Rows from expert 3 of block 2 of the audio encoder, named by matrix and row number. Rows with one number belong to one neuron. Each number is 200 + 30 x the weight over the matrix's rms, rounded and kept within 0 to 999. All counts start at 0.
# up: expert up (encoder.blocks.2.mlp.up, 4x384x384), inputs 0-127
# down: expert down (encoder.blocks.2.mlp.down, 4x384x384, transposed), outputs 0-127
up.63,209,191,183,208,171,194,220,147,199,205,201,207,244,166,219,202,212,232,177,229,234,162,238,231,133,156,208,236,182,252,199,186,201,231,194,183,210,128,182,192,202,215,194,202,186,203,211,204,118,185,163,157,159,145,168,193,143,149,273,222,230,213,152,196,176,154,218,207,173,170,220,166,179,207,231,275,216,215,188,200,200,190,165,176,241,190,207,167,225,230,241,169,155,183,219,187,189,171,203,203,161,201,169,189,161,194,211,177,188,171,236,224,257,179,186,149,218,214,180,151,187,234,188,207,243,201,214,227
up.64,198,190,191,176,221,216,197,193,167,223,154,178,154,211,166,210,168,219,236,191,206,177,187,183,226,181,199,247,191,209,201,236,206,222,221,177,182,197,254,235,239,149,181,216,166,232,215,191,207,197,191,206,158,189,172,260,223,200,180,191,275,238,183,193,166,186,189,231,236,223,204,161,157,220,219,174,133,175,198,211,167,210,218,192,274,157,205,218,202,213,213,220,218,202,208,216,189,188,235,224,170,183,172,201,186,160,209,175,205,190,202,139,200,187,252,204,142,222,238,245,200,230,157,144,209,217,196,215
up.65,225,208,223,165,168,227,221,219,212,146,158,241,199,151,185,176,200,246,218,184,190,202,226,189,214,168,213,216,219,214,197,166,147,203,152,207,217,160,220,217,205,225,248,195,166,204,236,207,218,174,195,189,135,144,145,183,174,165,203,155,167,201,180,205,178,149,211,227,181,207,195,187,176,193,211,156,267,200,206,199,248,160,205,163,204,175,226,187,198,216,226,237,175,217,188,252,144,232,202,201,179,204,196,230,200,217,224,156,197,208,221,202,189,188,182,193,190,196,259,173,228,195,196,207,227,206,229,147
up.66,202,184,176,231,251,224,246,222,174,140,234,140,230,155,215,243,227,215,244,223,213,212,201,203,215,216,210,142,186,140,155,178,150,130,251,242,179,200,249,176,226,147,172,170,227,201,211,182,213,207,162,120,200,209,199,167,150,186,252,153,200,189,124,159,241,198,202,194,159,202,200,221,179,184,179,187,233,247,173,195,227,234,197,198,178,220,225,225,171,184,183,183,209,220,212,238,193,146,185,206,230,205,180,261,245,169,178,227,215,243,225,232,180,188,229,179,145,198,171,185,219,223,175,184,243,222,216,200
up.67,207,190,177,226,171,181,229,210,128,220,145,198,198,206,185,210,215,181,197,178,187,154,191,171,192,197,220,232,207,244,156,216,181,257,256,165,209,195,189,187,182,173,201,249,196,182,237,180,214,222,176,142,162,195,183,184,167,170,125,228,232,213,227,192,131,241,216,255,220,141,172,182,213,220,204,162,192,168,226,206,189,167,218,226,200,197,205,256,167,182,175,236,189,209,234,202,255,183,188,276,193,195,218,209,218,163,174,168,226,173,237,187,195,193,225,139,210,292,216,184,178,175,233,165,189,198,169,187
up.68,219,228,176,205,236,214,181,192,172,229,163,169,186,208,155,229,127,244,263,170,194,201,225,198,275,229,164,195,241,166,228,214,203,103,249,210,244,196,221,201,173,220,197,209,228,208,167,127,182,189,174,157,197,216,208,148,196,201,171,166,166,209,221,203,189,194,209,190,193,135,191,164,192,148,240,211,176,217,190,211,207,212,152,192,237,217,153,265,174,235,161,236,183,228,238,260,236,188,189,231,209,191,127,280,252,161,183,179,177,231,217,156,220,207,230,166,187,211,134,252,165,186,185,196,210,182,131,181
up.69,208,180,234,261,205,218,230,155,182,167,215,198,197,199,221,236,209,167,223,203,203,239,178,229,180,223,239,209,204,149,156,173,187,160,209,139,223,198,177,171,183,216,217,233,231,180,236,170,189,197,214,229,234,202,217,201,185,218,255,159,151,151,150,183,195,191,222,203,174,246,199,232,195,126,155,221,184,172,197,216,178,141,187,212,180,234,203,146,221,193,187,165,163,146,208,202,226,122,196,188,182,194,186,224,176,151,175,201,176,209,226,263,231,219,235,234,206,207,164,195,230,176,187,243,221,217,197,222
up.70,213,218,227,235,297,201,213,219,174,214,198,146,228,126,184,266,187,183,276,192,198,131,179,149,229,218,215,234,195,208,169,162,204,142,205,155,199,230,216,217,249,213,174,221,236,226,222,182,175,219,199,188,196,230,182,225,256,226,181,179,218,210,189,199,195,183,168,209,157,181,172,143,179,174,191,190,197,202,164,212,223,212,176,212,266,213,247,247,178,205,244,133,207,186,153,270,218,157,239,209,190,177,197,194,193,137,217,194,208,231,208,203,230,260,183,210,173,200,173,185,177,188,232,201,200,224,199,198
up.71,261,195,228,208,220,203,234,177,214,196,180,201,226,197,137,198,154,208,201,185,196,189,192,135,215,207,184,225,206,239,199,210,148,229,152,199,145,212,235,276,148,150,212,282,164,209,208,231,209,244,211,166,219,216,189,190,180,174,190,209,239,220,223,191,147,207,173,255,173,208,222,183,200,221,182,178,193,211,211,229,194,188,209,168,172,155,230,227,220,202,240,191,217,195,219,215,154,296,213,188,187,220,220,165,164,213,227,175,244,195,219,202,198,214,234,225,203,194,231,192,162,168,227,212,141,231,223,217
up.72,221,195,246,211,253,219,217,207,251,249,186,222,226,166,198,197,197,145,210,173,195,174,226,130,227,192,243,199,202,210,160,176,133,216,217,201,184,218,220,245,213,196,184,210,166,229,230,204,178,218,207,159,200,239,214,202,200,225,192,215,217,159,185,185,188,252,161,211,163,189,189,165,201,214,213,193,226,214,171,230,173,228,153,226,205,230,249,233,175,173,196,171,181,206,203,222,230,150,257,172,184,171,168,237,169,171,189,213,185,204,178,218,170,205,189,215,172,227,163,212,185,197,199,203,175,241,244,191
up.73,140,144,175,182,250,175,203,162,95,255,143,201,210,214,194,195,210,167,238,174,145,182,226,180,243,252,167,213,178,257,166,209,246,157,154,199,175,182,215,217,206,153,215,193,179,275,195,221,247,172,238,209,197,181,197,168,267,239,211,192,248,239,196,204,172,134,195,228,252,249,248,165,180,189,229,180,177,214,198,179,219,208,213,250,184,191,228,249,207,186,237,173,181,211,200,205,210,207,231,169,197,195,243,198,160,235,164,173,198,170,182,191,188,218,262,181,206,205,149,181,170,221,253,205,146,173,170,182
up.74,201,155,202,154,202,165,261,169,199,209,209,209,163,172,185,202,216,172,187,181,242,212,280,199,208,169,229,221,261,172,180,148,177,208,155,236,215,158,223,173,194,134,202,205,143,182,170,200,159,154,244,136,160,194,190,180,196,197,184,202,208,202,221,217,238,216,168,167,144,141,164,197,244,205,177,196,187,237,230,228,165,189,199,207,202,176,215,207,151,180,215,195,255,203,214,206,181,239,213,215,218,186,151,214,135,224,284,234,203,211,171,178,224,260,203,208,178,189,258,132,189,179,223,184,212,205,224,208
up.75,218,225,187,165,230,181,208,220,204,247,181,173,190,180,153,178,211,220,243,230,242,194,244,218,204,208,197,198,257,168,207,167,194,186,211,190,248,166,198,183,211,255,184,233,190,256,192,160,221,193,225,150,165,207,222,161,227,216,131,216,200,218,226,211,254,235,218,213,155,123,187,196,190,200,183,244,253,215,176,168,197,201,180,215,139,217,191,270,196,213,184,188,221,265,215,232,210,240,228,198,244,160,138,227,193,197,233,196,225,178,204,220,214,246,193,146,202,196,239,180,167,204,225,192,208,208,215,214
down.63,198,215,187,226,151,211,193,225,157,196,178,208,192,210,233,171,240,184,199,162,241,213,193,188,240,189,201,209,133,184,178,225,225,228,175,239,188,167,233,211,186,197,204,216,214,202,188,213,183,176,254,257,169,177,218,181,169,236,221,188,169,143,210,207,198,225,200,223,223,188,167,216,173,209,146,202,248,219,207,183,206,279,229,191,228,204,192,247,234,197,130,256,162,190,177,199,135,148,168,143,277,229,197,206,208,221,220,169,190,179,250,234,173,200,219,210,224,177,154,211,190,215,196,233,173,162,193,224
down.64,219,239,234,220,174,197,179,206,239,221,219,181,213,236,254,194,200,188,136,229,189,233,152,206,163,160,197,212,213,210,203,245,176,212,179,197,167,214,249,137,236,210,176,238,180,182,197,232,230,197,164,226,204,200,192,213,192,214,230,201,213,210,212,220,204,221,207,194,168,229,190,209,215,212,208,192,176,206,219,210,223,224,252,193,226,203,215,173,182,180,210,199,157,133,194,161,191,202,213,215,219,176,187,204,230,232,219,208,202,215,214,186,183,212,153,194,189,231,237,202,239,211,205,215,219,215,212,217
down.65,247,183,201,239,200,201,198,245,197,226,117,190,227,255,201,169,207,203,159,252,227,194,208,181,200,168,169,164,183,217,160,204,210,183,218,222,181,190,161,190,238,182,204,208,181,192,195,187,226,218,249,226,203,230,258,194,178,174,189,189,204,189,213,205,229,224,216,197,175,225,182,197,219,259,207,202,245,223,189,200,183,245,200,192,230,212,197,215,178,196,132,210,229,187,142,175,186,175,153,182,238,191,228,207,175,177,225,164,166,119,247,238,192,216,230,177,215,172,197,204,250,191,222,183,192,174,200,239
down.66,201,225,171,196,201,260,165,194,207,203,222,235,228,152,218,226,271,138,272,183,215,172,189,180,171,285,181,192,193,185,254,225,166,254,209,167,209,194,245,215,189,230,164,155,210,164,161,180,162,253,176,124,199,195,214,162,221,145,205,184,209,182,173,215,167,175,215,236,237,136,178,141,233,208,192,155,175,230,187,218,224,195,252,227,123,210,187,197,163,165,255,179,210,169,217,220,186,257,143,175,178,198,210,223,182,231,198,236,203,227,213,156,230,203,190,193,244,168,236,295,128,163,222,133,219,206,170,184
down.67,180,208,235,235,188,177,237,161,205,230,217,237,212,234,224,146,181,196,148,242,169,212,215,230,210,168,180,196,225,244,225,210,186,204,207,183,190,167,190,146,171,213,242,211,219,174,147,205,164,210,224,170,149,202,200,169,199,172,264,228,273,205,218,201,146,154,225,151,178,210,219,175,252,192,188,220,173,175,219,238,208,188,180,189,238,245,234,165,207,226,253,202,208,202,175,140,253,182,175,261,216,232,222,228,232,227,268,209,148,230,277,246,208,226,151,174,225,213,189,164,178,220,221,155,168,224,244,219
down.68,169,192,182,208,206,249,183,177,171,220,188,197,224,199,220,195,209,199,248,214,234,181,157,145,181,259,175,244,180,193,207,192,191,220,184,142,178,190,200,258,231,159,199,176,231,202,172,163,230,185,228,170,203,190,247,144,150,214,230,200,184,218,209,265,236,202,173,199,187,195,180,210,219,190,223,166,234,149,216,241,190,207,208,201,189,183,179,238,213,215,207,217,177,183,204,150,234,233,184,225,174,209,183,246,159,249,196,276,184,230,167,201,205,151,245,197,232,214,248,208,118,173,205,176,181,171,213,221
down.69,179,206,220,208,207,163,167,178,167,187,261,207,233,184,228,226,216,165,195,198,242,246,190,193,219,235,195,175,140,179,247,246,245,243,184,207,151,220,202,256,176,200,192,146,164,260,217,192,252,157,202,223,223,232,235,173,171,216,199,203,207,166,220,204,215,202,168,181,227,197,211,202,208,191,200,178,180,149,171,187,214,171,198,195,219,166,190,175,189,188,209,204,219,208,252,180,200,214,229,197,233,216,184,191,187,220,198,235,210,179,198,187,179,179,228,213,154,183,181,217,189,205,182,187,187,203,186,232
down.70,196,204,239,189,199,210,192,136,149,176,195,249,238,207,164,218,228,204,212,215,228,156,222,175,192,186,208,232,221,217,193,172,203,176,190,183,212,171,225,209,237,209,153,211,194,249,160,144,204,191,202,135,217,225,206,212,161,206,209,193,204,174,188,142,223,227,179,147,231,198,178,183,177,174,177,165,191,194,214,240,184,203,184,234,196,195,204,173,217,189,251,132,190,195,259,240,216,212,254,203,162,149,225,210,140,240,170,206,232,176,142,202,218,252,214,154,180,203,214,173,178,230,174,208,234,186,166,209
down.71,194,200,160,200,187,174,202,208,203,202,238,177,237,177,194,234,159,144,173,200,216,198,218,199,264,145,167,190,187,187,227,191,212,201,212,246,221,168,204,188,202,217,143,242,213,202,224,195,140,272,191,189,205,181,189,121,302,205,183,258,156,198,243,187,195,229,215,205,174,227,200,204,247,153,210,157,190,177,170,155,202,182,209,215,195,201,200,243,181,163,217,230,223,201,200,180,175,232,180,176,172,189,180,156,219,216,165,223,180,261,142,178,190,217,160,241,163,204,157,228,233,199,200,161,206,213,216,205
down.72,203,181,233,192,217,173,212,208,165,235,193,227,197,180,156,236,218,211,199,174,271,178,199,173,231,191,185,152,170,183,202,173,223,167,224,167,209,144,188,168,216,166,146,168,154,233,251,187,196,212,187,157,219,213,237,173,214,193,222,192,243,201,204,177,175,214,200,220,195,223,188,209,191,193,186,178,188,202,172,237,238,220,162,187,240,202,169,213,154,208,212,210,226,208,215,227,193,192,258,183,183,182,214,246,162,195,207,238,228,218,174,151,179,238,192,191,153,219,178,186,187,223,200,217,224,180,209,166
down.73,175,232,139,190,219,153,215,247,221,235,218,174,143,241,228,153,219,214,244,149,206,167,180,191,225,198,155,173,221,198,183,259,216,179,217,192,179,214,185,224,143,158,190,176,254,177,156,245,141,223,185,211,241,234,229,202,224,191,197,190,246,195,235,202,214,188,221,223,215,216,211,233,226,241,181,198,231,174,198,167,190,222,199,266,204,228,173,192,180,160,185,185,195,179,240,200,164,219,212,229,222,190,176,214,205,218,182,280,247,224,109,219,177,229,200,235,199,149,262,203,210,177,141,227,190,247,188,191
down.74,168,232,236,172,200,222,144,241,174,242,222,178,175,223,210,249,194,153,198,234,146,211,149,168,214,207,209,167,217,194,204,257,219,205,239,188,191,194,237,156,222,162,178,163,190,228,229,143,177,203,217,207,190,179,240,192,189,211,215,191,216,223,240,193,210,207,237,231,220,248,112,227,215,222,243,189,191,199,221,276,194,208,184,204,250,220,188,204,200,206,205,267,208,163,206,144,179,184,230,221,199,171,214,183,232,223,239,191,236,204,231,188,142,213,195,213,223,187,155,205,137,219,195,164,222,168,222,185
down.75,170,229,215,210,186,220,166,195,202,218,193,202,142,220,231,230,230,192,194,196,190,205,158,169,170,156,217,216,181,178,229,252,224,254,249,163,169,202,198,219,178,162,155,204,205,203,203,152,210,178,203,214,173,188,230,185,189,237,246,188,186,176,231,276,173,158,281,189,205,177,106,220,248,207,182,153,165,148,222,207,175,239,199,237,183,176,202,156,205,201,228,232,188,171,214,189,242,231,207,196,195,164,221,181,245,232,212,204,245,206,202,190,213,193,171,232,198,240,157,193,110,204,234,157,228,179,183,191